config = dict(
    arch='densenet',
    projector_hidden=1024,
    init='trunc_normal_002',
    optimizer='soap',
    lr=0.0021,
    steps=10700,
)
Rows from block 11 of a small self-supervised image encoder, named by matrix and row number. Rows with one number belong to one channel. Each number is 500 + 40 x the weight over its row's rms, rounded and kept within 0 to 999. All counts start at 0. Numbers have three digits each. After the name is the row's rms in percent of the matrix's.
Before each channel's rows are labels from the 100 images, of 14848, where the channel reaches its highest value: "top examples" is what is common among them; "colour at peak" is the nearest of a few named colours to the mean colour under the peak. Only what is clearly more common there than usual is listed. The data: fractals drawn by 1,000 iterated function systems, in grey.
# conv1: bottleneck pointwise conv (model.blocks.13.conv1.weight, 96x112x1x1), inputs 0-111
# conv2: growth 3x3 conv (model.blocks.13.conv2.weight, 24x96x3x3, transposed, each kernel summed), outputs 0-23

top examples: dense; dark on light
colour at peak: grey
conv1.2 092:454495493491482506464528541554517579498502405568510509542512401483497502496449547497463535486589525517500547489440466470536416419512466515475523465525432504524556483556477451494501491442587511520532499469491522482507509472568495549521537456514523591463537610495532481449546526511466425512547487547554502540500509526477499488535508442501
conv2.2 086:453440504489482475595444473521480504473481453462514521553514515421450518

top examples: dark on light; dense
colour at peak: grey
conv1.17 104:555462480459541458521540479491523531453458475472540463426475487505488557516481555549549497534565491441530542543502510469477491501426434515519523466525469524530536475507572515475420451516477520574418523458509546476470512529455458468485548484501485444479548472500560472389416499486424495457496479413485508515571473493485469468504448542565
conv2.17 102:492453526460515467615468507469488526573458539505496432483482472466477510

top examples: dark on light; dense
colour at peak: grey
conv1.27 097:509509550450470425444523494479523572514481480468481450522476443559505448497561562498500411459555482506535405514455517487518467470486454473520483530517474505508477513534583478513483455548450478516456499560517513517505518471586550421488487463511542594483501540473471406523515515441451426485476551507511465517432514483484451473487577445516
conv2.27 106:570518499509495471515480464526372501446500530493517524441490483499432503

top examples: dark on light; dense
colour at peak: grey
conv1.39 096:477492482487497495528464425546495565516445450565471462547506477500457445461446459508476523494631479542471410545397487499466395513456507508441524486519523559520544480571472482576475492508473502492502499535531489460473501546463491498492469440518580510481524589461436495467471450477511487502487481531495540475518474470437459547465499525463
conv2.39 080:449423494527496536508521457476479482502446492444544502430454490489407507

top examples: sparse; two maps
colour at peak: white
conv1.42 102:428498415502480463492487504512542433478592459504546494503445465532465536490520493508538521485479522539447530492570507487487517427556551474431492492460420547556447495622558542485493478488542474477489518511470525398432542504523466479532501491487484492505547465534558497460525481518465497525519456535615451488550508560479467473462521541499
conv2.42 127:577467507531482471551523483493540501533534472502511496494437519387541453

top examples: two maps; sparse
colour at peak: black
conv1.7 090:487525538481536468480474521556507540430461438496569487518456475470465480461452525428499429476512490503542500519513410485547539526453539513386465481494494483554468487518518535522490542580536426568538460527542475494496524439413498542483533489446466501576498498472518517484570507528538504491587520577524565539559479558528501475508474511548
conv2.7 087:503441528636498527531500553511521477478509502522499539542478547516448491

top examples: sparse; two maps
colour at peak: black
conv1.44 102:453555471476549452505515432444440602480431545478517512529531519447605493510543490559444480535467504503516501476492466513445515540407526495514492489470488464479505486482508533504530505517465528469493556561486458505504474473437365443505513476525532460496470435465534500482496559499484534525552524392439499482525509472543480512561480486568
conv2.44 103:530430534522487486510496456489415521507468532477525436449455513463459575

top examples: dark on light
colour at peak: white
conv1.26 114:424485480492523480403555547474473540443491539558567460509557486499479579479502530523495505496462565440492499527476534496496507452506481482439507567465488491521441437585545472476482482491436473486504448512468504461449514569471515651521422501477515483538548460491563469423552467484473511485497520504474533461503543531514521460532483546529
conv2.26 107:517508461545485498546428458490564536499476591524475473454492519439546475

top examples: sparse
colour at peak: black
conv1.74 109:599538493491505471504522539421507483493468568459468516492474519485537482498572518601509470502494452490502506568462551504548537480547486623440472509518515483535553474477482391504538572520517451553501546483494475506517440473503518475513486484537558492483520446496529573556440489465441453474449453507559500543436488490511494529424516470471
conv2.74 102:494543470544455524461567492525540521509515414464546516515477539451421512

top examples: sparse; two maps
colour at peak: white
conv1.15 107:569507542572506510499530463514545522483511507454487486520452534549512518534519504579511541507453447513525424454541559506460505487554499627507510530605492488472481469512442458531511516447520459534552512520469437511514456559536542536464528537538461417542488458553473458515482540448437478498537436503543440431524510446484548546456515507491
conv2.15 067:465464556519520424426470482522504484436525542437510489542439535515480473

top examples: two maps; sparse
colour at peak: black
conv1.72 084:593566505489507498504485473588423520513542501499518501486472503539524525440447503479461531523471566512522502509444486485443504445460509514400447441516515454510410552445500520549485479542527456482490434555524528608524537480493562521503471518488574433449435500435543495490540515547485515484516496502537560552536492428561490505527490464493
conv2.72 096:487507502577510500593451525526484490498421475545470490544470468549455465

top examples: sparse; two maps
colour at peak: white
conv1.90 119:585538446474485517539520480514557456478473556497485526497450497533522524491565514562462482476449492535514500503454574512476509451489516571438485553511524511466469526514423437532549512431531516576587462521467477451585449508539562482509476544521547532525489474424516528529496499450424429487504481518549484470457506541594473563481462472493
conv2.90 072:437502538474469420469481477479538494462503410435464535478518502460529541

top examples: dense
colour at peak: grey
conv1.5 096:476547511466493532534452544470487552509458525508573559496495570510519555558500492479550537517522499508509438512601481521438477554479503536452454519540488502560513561438539514512520451424512431486446512540477565493575439544634559537485486496531492497506471492524500486494523518500541481525529494501448503471569530573483531490508410544547
conv2.5 082:462538548520504565604431498480527484534522469476515558491519460467486463

top examples: sparse; two maps
colour at peak: black
conv1.92 117:546502539477537534462493510553545449512462485484568532548493459484567538495565500515538497534414426482484476477499515449474521439448465542536469450502506530550455482470539531505465445501526452508550562528546529473540425478601495420494499589501459505503457493430494486430500524469503492476524490426465528521564509471423545453443523544476
conv2.92 096:428502430440544474467520489528484525471479578492471491499503546566546543

top examples: dark on light; sparse; two maps
colour at peak: white
conv1.77 089:455510517506490456502567465561552429536557547502536473530531508437475617489508531573476518545463483527447519508494494453527497520494608512533535581480469518474513487487525549494466467467452515521512419522517486475543539455440457534533553428525409472571482515514502469531500541472533417531539484523523537481464480454445440540501496548490
conv2.77 074:517466527511431561547489500452449448467481437482515554481462491531573475

top examples: dark on light; sparse
colour at peak: white
conv1.65 097:546473463494415488493486523529499484448535504492515473458467416470469499511512491557522502490472463455454542502523463493531492513531701547467434545523521482513467508493454513433458471435518549504464499483525497463463437497480561516466513611516490473523413471525470477507504510438536426501510535510489561465451500477511469501508450507485
conv2.65 113:481508500501513536561487481472493473457453458507504473468365476526528553

top examples: dark on light; dense
colour at peak: grey
conv1.28 106:509501486479496476516529473511490472433571478446480473533515501492443505519449476519523535502445509420457495535541497460481506455471494495540444481468403559442420487487457484438416471443506426502507590499506485480447465534541486604493490436543446412488537503554513460463525475466514520557484517488482486582505523577438526500493452511470
conv2.28 115:376496538493524515529462518492536589484500475535487444501484553490504500

top examples: dense
colour at peak: grey
conv1.33 101:449475463432492426508418504525522492544565471485549477516534572519491448563454477463469499545517477429500505538538487491474449498495589495473502532505472601599550490505530480505488579487534457527550508502559463504522524524571473540499473446531399543571518504538522543500486549504515439560490478479531526540485519487490483549584521475497
conv2.33 074:449460548506464574483540518493475523485517485511476377492529509500548457

top examples: dark on light; dense
colour at peak: grey
conv1.95 108:426558475489486510526451481577555535530565522455521532516469536541463520508522530487502479500542449511449462474398470472464577486553485504519470425550496544449569511441511459511386522527433488464515498484549529523519448449582560550527451525510512508548512528516576479544502480445550560521507480446497441477514505481487507489551492504447
conv2.95 084:481496535383505449592494502512473561510455532504532484538474508513478514

top examples: five maps
colour at peak: black
conv1.67 097:535541544506537542536448510464500514570513483456561435469539465512571496474485524473464508500557414485503550528543511459489551455521514537487572477400474479475478433458535590521469492535525491445530484537511508488473504517463484508386482410515505498494502493464475559454531507494523492486521570457480508446531513376509463422499538498480
conv2.67 100:528418511571496469529605523477466503548440521530464511490503531479481510

top examples: two maps
colour at peak: black
conv1.43 099:473594539471534491462465420513456533526469545470446513472451436499532443491479506452520489480567497547526505585572512487531416494394525515507542452531518493591450461505536550484550492439527494566437484476597537555502518441533469495463520491522557519501507486462545468487506497524473499512460480491508490429504458412504512516543531495481
conv2.43 088:453487525600480479554500471457467528500491502465511486521414474483559557

top examples: dense
colour at peak: grey
conv1.63 093:477535435568465480493523503446517510534507501443448576489457557515515487571559438532502514498509558506517492467551575511504484459501561449485489523489514526546488566503536534547548539566490529526484472409527474497575521490466521459483478432440491540560482507590521509511495469447487488437472534547471477515473494535518474473470599606444
conv2.63 139:482544467490497513526511473477508370478491458499494496464454412528472473

top examples: dense
colour at peak: grey
conv1.58 095:535461449516493435499449467564524536487484485458472509531552510470440523569608436485494456427526534514458493464530480554452517461505526469551472440476496541475541543453442491463580479559468475517499465438450502481566437494431526449447449492514474516466515525522519526543527468543501496461480501489510499452400524453418425496500506467534
conv2.58 097:446441504476494545505504517475386476448489458494553540450520542505468487

top examples: dense
colour at peak: grey
conv1.82 116:547488440538499457529508488526410439543535431495538478497581497495441554507506554490489487469490476440461536484472453508438504535448567524474574472464383509512490415469525402497436501507493405536501574508555498559448515497429480522491525503511505493499504493462570481501438505528527540486477497464530462484524524487535516506500492412488
conv2.82 137:430410512447508431539549539470529450497460473500481485542513524510458526

top examples: dense
colour at peak: grey
conv1.48 097:546538492513478536502568548431527588535435491523544519513470537505577451549491553516515512547540476553461494552475504468495439431556486526512488538455524507532488526500499564561540521451506546546475466513476575508552514530566518553428430508514416456543501596491472423534487548472483449529496459515528508461508501511477473453438474495550
conv2.48 090:496476533473533545523486537511408485516508542484521514464438441404533507

top examples: dark on light; sparse; two maps
colour at peak: white
conv1.51 110:441431557499521498523481525464517530429477448446484461527525547509484516472543507494425471527468520471483452552607531495498467520490531569502491554494484510468488520524566511501509499472500450405507491506496489512505442466450512579493501502534465371563448489509436443648489502554473479522516475468488467458474483509531533487496563518517
conv2.51 085:572434476497576433496443472439468534487499440537510490520479468497502471

top examples: dark on light
colour at peak: white
conv1.55 109:493507516409416442524485522406531471497511497464509510556424474527526475494456473428413489492488539500486493497462494470437515575452570510426516533487422517548508452535452544499478497498455481456502475535535476572447550503453519497485468378480472538563450509475518520466468523518474508499537513489577481470476565495494508510428477447490
conv2.55 094:503410533483492526447483480485470500495522468526550386552457521485523513

top examples: dark on light
colour at peak: white
conv1.59 116:507519486451495548581462457504503446517522461599496514544423510482500515435485479455512472469536513515480563488449452483467445439537523520410476512540532500526501448543489565499514484517481452530454419541524485456437517438523492477509476499506488632537519496495547524431481502507419496573517447476532518463499512481494499440472588459463
conv2.59 074:507478482535486531562471511464501505446482429490507533512464491580492392

top examples: sparse; two maps
colour at peak: black
conv1.79 103:457482536570495458529544505501548573450493509465464572608478402522434470559548518470453457517546498533508533501515482550497429493510480503479500512482536593591462513511499539537541488478529550453497532538481482463435496496542478494530460471475531489510450494490559583486491555512474485568529481554572440431506522466495480529439514541519
conv2.79 108:522474531455491479505498450507425445453565510457547476486490468401500488

top examples: dense
colour at peak: grey
conv1.78 105:527466441437479488457538535527505545544490537463523538488472483448548523522436536481561532539460536548445550464573611448470486455557496457511472547448440548522456518538573473468562413473483471511504541566515546525517501523519434470522463534530510501539452517526481436548449536490474502473500461498505510471504535523481570521579489480578
conv2.78 127:532445499480484512547385542499470482522508477536482482513501466410545474

top examples: dense
colour at peak: grey
conv1.54 097:474474490524438510489471551486527524532522501559497518477566573450553510505509522486490574536548404404450458430449494505511575470571575517532569515473496539487556440541528457509462530456531452474499434486514530539574529524460501560534462486488503541440559567533524509517513475489498447419487470500467512529535512471473562474512486444513
conv2.54 116:463497489487506583534473484495424487501392496515473575493520525453487504

top examples: dark on light
colour at peak: grey
conv1.4 112:554586515412459458575457510407544514417521531493534473503442436463438469491524504483444507479475516429494484535480568514529514533503481531420502492511532530450455537531467550553417462448437465545570438528539542507525473527487513476540544529477501554503425524533480452502503514535483541527433493502528486494496441557499483511512474443498
conv2.4 099:500475502484499445466488467497462580486448538494483454509438585548557531

top examples: dark on light
colour at peak: white
conv1.1 096:503507506440505447417415491496518475511497449478455465493479484540538503499521480582470442570496451464455508506502539485494514541501525460571460541535466521521476507493469504484459475506498455421495495471459433478401470514529484494441502515515522538409458528445534496476504425484560473434461532401475529566431556435523537546519495434479
conv2.1 094:506513595520506513512484570518525561506462478537497542490604478489502544

top examples: sparse; two maps
colour at peak: black
conv1.91 104:515486457481525465483486480487585452535549518548510493547428465531468532508560502503563479522411530531502536517512507498456462425485528485406517438484542518552476453521509517509536464427486491566499510404408449522529494548505499499576553472486498496527444503454542517513521516502482570457415536517505503446493524430468461533430490524426
conv2.91 087:438526513507447451568561542518535509471554427494542490452531530526523484

top examples: dense
colour at peak: grey
conv1.41 083:517501504502506456589517557505445502505559557500558437429546492493562493551474540500543466493458511533559507477516523481438535542488504491481371428532491521520469546517510488525487537532467515447480488450464564504573512454468507483518513535550519474392537465473493489475478533566603541495445528492528488458540516488469456481573533459450
conv2.41 086:486555547459495585589496538493500475511474503589491468524541488537486486

top examples: dark on light; dense
colour at peak: white
conv1.50 106:407506589494500563516522522574484514481459382479492536415504435468456491480440504489556470463480475540467464473491482462455509519418526517590504537476512480516495558426480511520508486503498463545466532502527522545473476454560453520510526546487521574469427456547491500501458457448573431573521483497503540476525502460492481523516507511568
conv2.50 095:513487534515477475613417475471474495467426480522448461480469501511508476

top examples: sparse; two maps
colour at peak: black
conv1.61 085:529421511384566460489595467520504493540513505546500532567497486498459498498457475440480503500489466490457495545593535510540504444508507575446507519477457438553458426518487494508553520505496518496508502490398492522399552469440485464524458463532506466517508506523465517507500473499482504522429522529489435466527495567553483396533525524537
conv2.61 088:442577508594491524462576518481527484502506514470505509532508523420529473

top examples: sparse; two maps
colour at peak: black
conv1.75 094:461539495490467526524457476504623532531502498470495533530509549476484522489507445457514520587506536454540540482564499505440531454475472553522501435513550498486554503454492472414489516472526555469517444502538504472539446495515491594558430463512389540574531492527525514521530472502481512485555472491520526403481486387527462512463519502517
conv2.75 080:501520494518564434594553505545474456468453545453488538488494475483520451

top examples: two maps; sparse; dark on light
colour at peak: white
conv1.66 091:506510562506519494534539609531529500523544490523535471490479505462488480494484574482554406594543525472470501483495487477443558521516499560496515456517491425544491536520479456533539419499531541533448487547509522494547507558525527525483533546513541478429525553502465553450571491541622597528509489520479558499532487533498463472532516456552
conv2.66 129:472561482499491528590513558487486480533455475577475463537445528445517512

top examples: dense
colour at peak: grey
conv1.93 104:483497498486472444519508440500431505565438476461517478429557542463555499455506492481440573461637510483517466423499479473503471488461467523465482513501486480580576436491511523521478437512506528401465517507492545484475563554471501529506493491516509509484490551531420452474587510496455440486560457474444488464506465572528519477493495498460
conv2.93 090:459445515518509501509500450475468457541444466429452547455582475453500501

top examples: sparse; two maps
colour at peak: black
conv1.94 103:506570442507440503494535453556483453536464495461465423489405436526532456461518518530451534508545432525401529529486510483551413485499505453501486514441531481435461511475513503522497535475411515590531466476385511509482510508522565480496497519514463451567471497457523476482512499492505492438457547485517461486475491474589489509441463536500
conv2.94 083:474427465438505535598468548479473513478464513488496524480486477510539580

top examples: two maps; sparse
colour at peak: black
conv1.18 100:467557514448557560412518538494510549481516484586469430516481527506501547495529438502527422544540472508522505551520537490488475498504597463602444506462553516498478448582540548533555518520506462553509476505519522507465514495558424517501568534553491470525510497549539498475590509505468441451518528482486469447521510503565495470555491571477
conv2.18 127:524401498515506513520538478488496489469434477458465586479528476438461539

top examples: dark on light
colour at peak: grey
conv1.73 100:495534532510480560475471490538483531458510431504516553485480528511523495464482551443531450563489510457549443464573511448460549489515476446532581541506587475479534556482562486505503508424429485491452481513587491518359482469514532479511482494479464492493514485567577471549531528459495453563474495508493497409525491529448475525504456515449
conv2.73 106:586486503488504451552416464496459519492464541448491520449457531539459489

top examples: sparse; two maps; dark on light
colour at peak: white
conv1.69 113:448469456471431462515466545484466512585549509471546479529469432439481535477520516563468505529527510493473441503464537467464560508555518509473502484500410466505479460479518532438501501503508488457539517471466537502456491408538459512470491582499383510540477504474486601488539488528565485568492507500449595559535465485531478454508560465470
conv2.69 096:510461498547466561535468492506550525443439468528534468490551467567523566

top examples: dense
colour at peak: grey
conv1.84 083:516460427425500471462469487443470582418494480518537506502504485566531473498521496490435493507525493488552472453439575433497418468450504473471472441526518513553516478524494452547491454494508489544476481489459598475488442500471512552531472419479567522513565508511417545480480522445521519478437528481470466490476480583440448518453532474553
conv2.84 072:498432505496517516577490495491422513527487542481502451429536437442461480

top examples: dark on light
colour at peak: white
conv1.24 108:505478507486482475548472476460433451507613477513459496486446492490528508478498484562522510414438503538463513463466441512550426471459502446525515553486496496421511449508498535482436490468434433514438552543480477458494415500469442454521504448516623528521495487477481521490487474464453430472504424445442526510454496453496522463501536458502
conv2.24 110:475474523484446583517465473434480454445412510542500454487517485468494531

top examples: sparse
colour at peak: black
conv1.32 104:575532559477500491479500467440575461535505583444447460553468538526455401477584457408463490502505415451444434479497479546533505525573530516471472459465518514520520496454465514479467584516467478459500560509481446529496474481492478404500451457496444479498464469481530517482425509488465474476516496471530455445457505509469476467451499513483
conv2.32 082:550453510516513528488543486491517425448454470443523490510542557433476567

top examples: dense
colour at peak: black
conv1.8 107:556499449526511517447529469472429480467522573486487522495485503496570540589503499657444492578474481503491501517460476513484490441557499540534521522600486537455497526507512454525527517519553490526525503484403491490578471471492461485484496521500498449541476493483512528494448560460458507558450485512519496574527479486448445532483414565493
conv2.8 101:508442453494477527504458423527443497566508483528485581484521489490466572

top examples: dark on light
colour at peak: white
conv1.31 104:608520421510546458452461458532454466497481506538523460535538466522483541566517546507491465476453520464532550425508524486503461414487471454449455496506467468482544435594520478554479518510493538529499510502421473489512593533488515483526451485494472434487566565530511491459482512469455499476504436493500500536550533495524454589571458457449
conv2.31 078:461484488479448554551435514518555547484509500493458453463534548474415472

top examples: sparse; two maps
colour at peak: black
conv1.25 097:451475502495515506528497442539520474556569579500506547458462488476542481489556462556568490513481549519410524500472498506469420463469550500491504490546478466497450549595475566614456489546453529511445505480491447513477562572492532481514555455495539410505449468610538501466493472517476507449557520461480505489483498523519517506475452518516
conv2.25 108:483403520515469523579531503480561435458448467515543520498493454511481490

top examples: dense; dark on light
colour at peak: grey
conv1.87 113:401525463487494487493405461544583514581466474510498567498500504505502516508530448476484506445579522569560545507446503543417499504510507512497511480459496600522538525448506481510562457454389520493501541508565484510509491504578544530498466474462544529520533514525497475591507488506491478447559493501459493446484515563497506523515499439425
conv2.87 093:480380516459500461544492462469492494488465459459522536532460427471509514

top examples: dark on light; dense
colour at peak: grey
conv1.3 095:422482489583526468447479478457499511473475542502435462561527534536498512431551472486508542487550459492541518464531489486532490496483483451467557509501542535523580465456508410532471550508504565484457487501470394527538518525515543593499473491474476493460587600492470417549548481462480422487510491471470480439478496515518507509474466436531
conv2.3 081:479503445484502517512472430496532546418434471407454535486478516476501496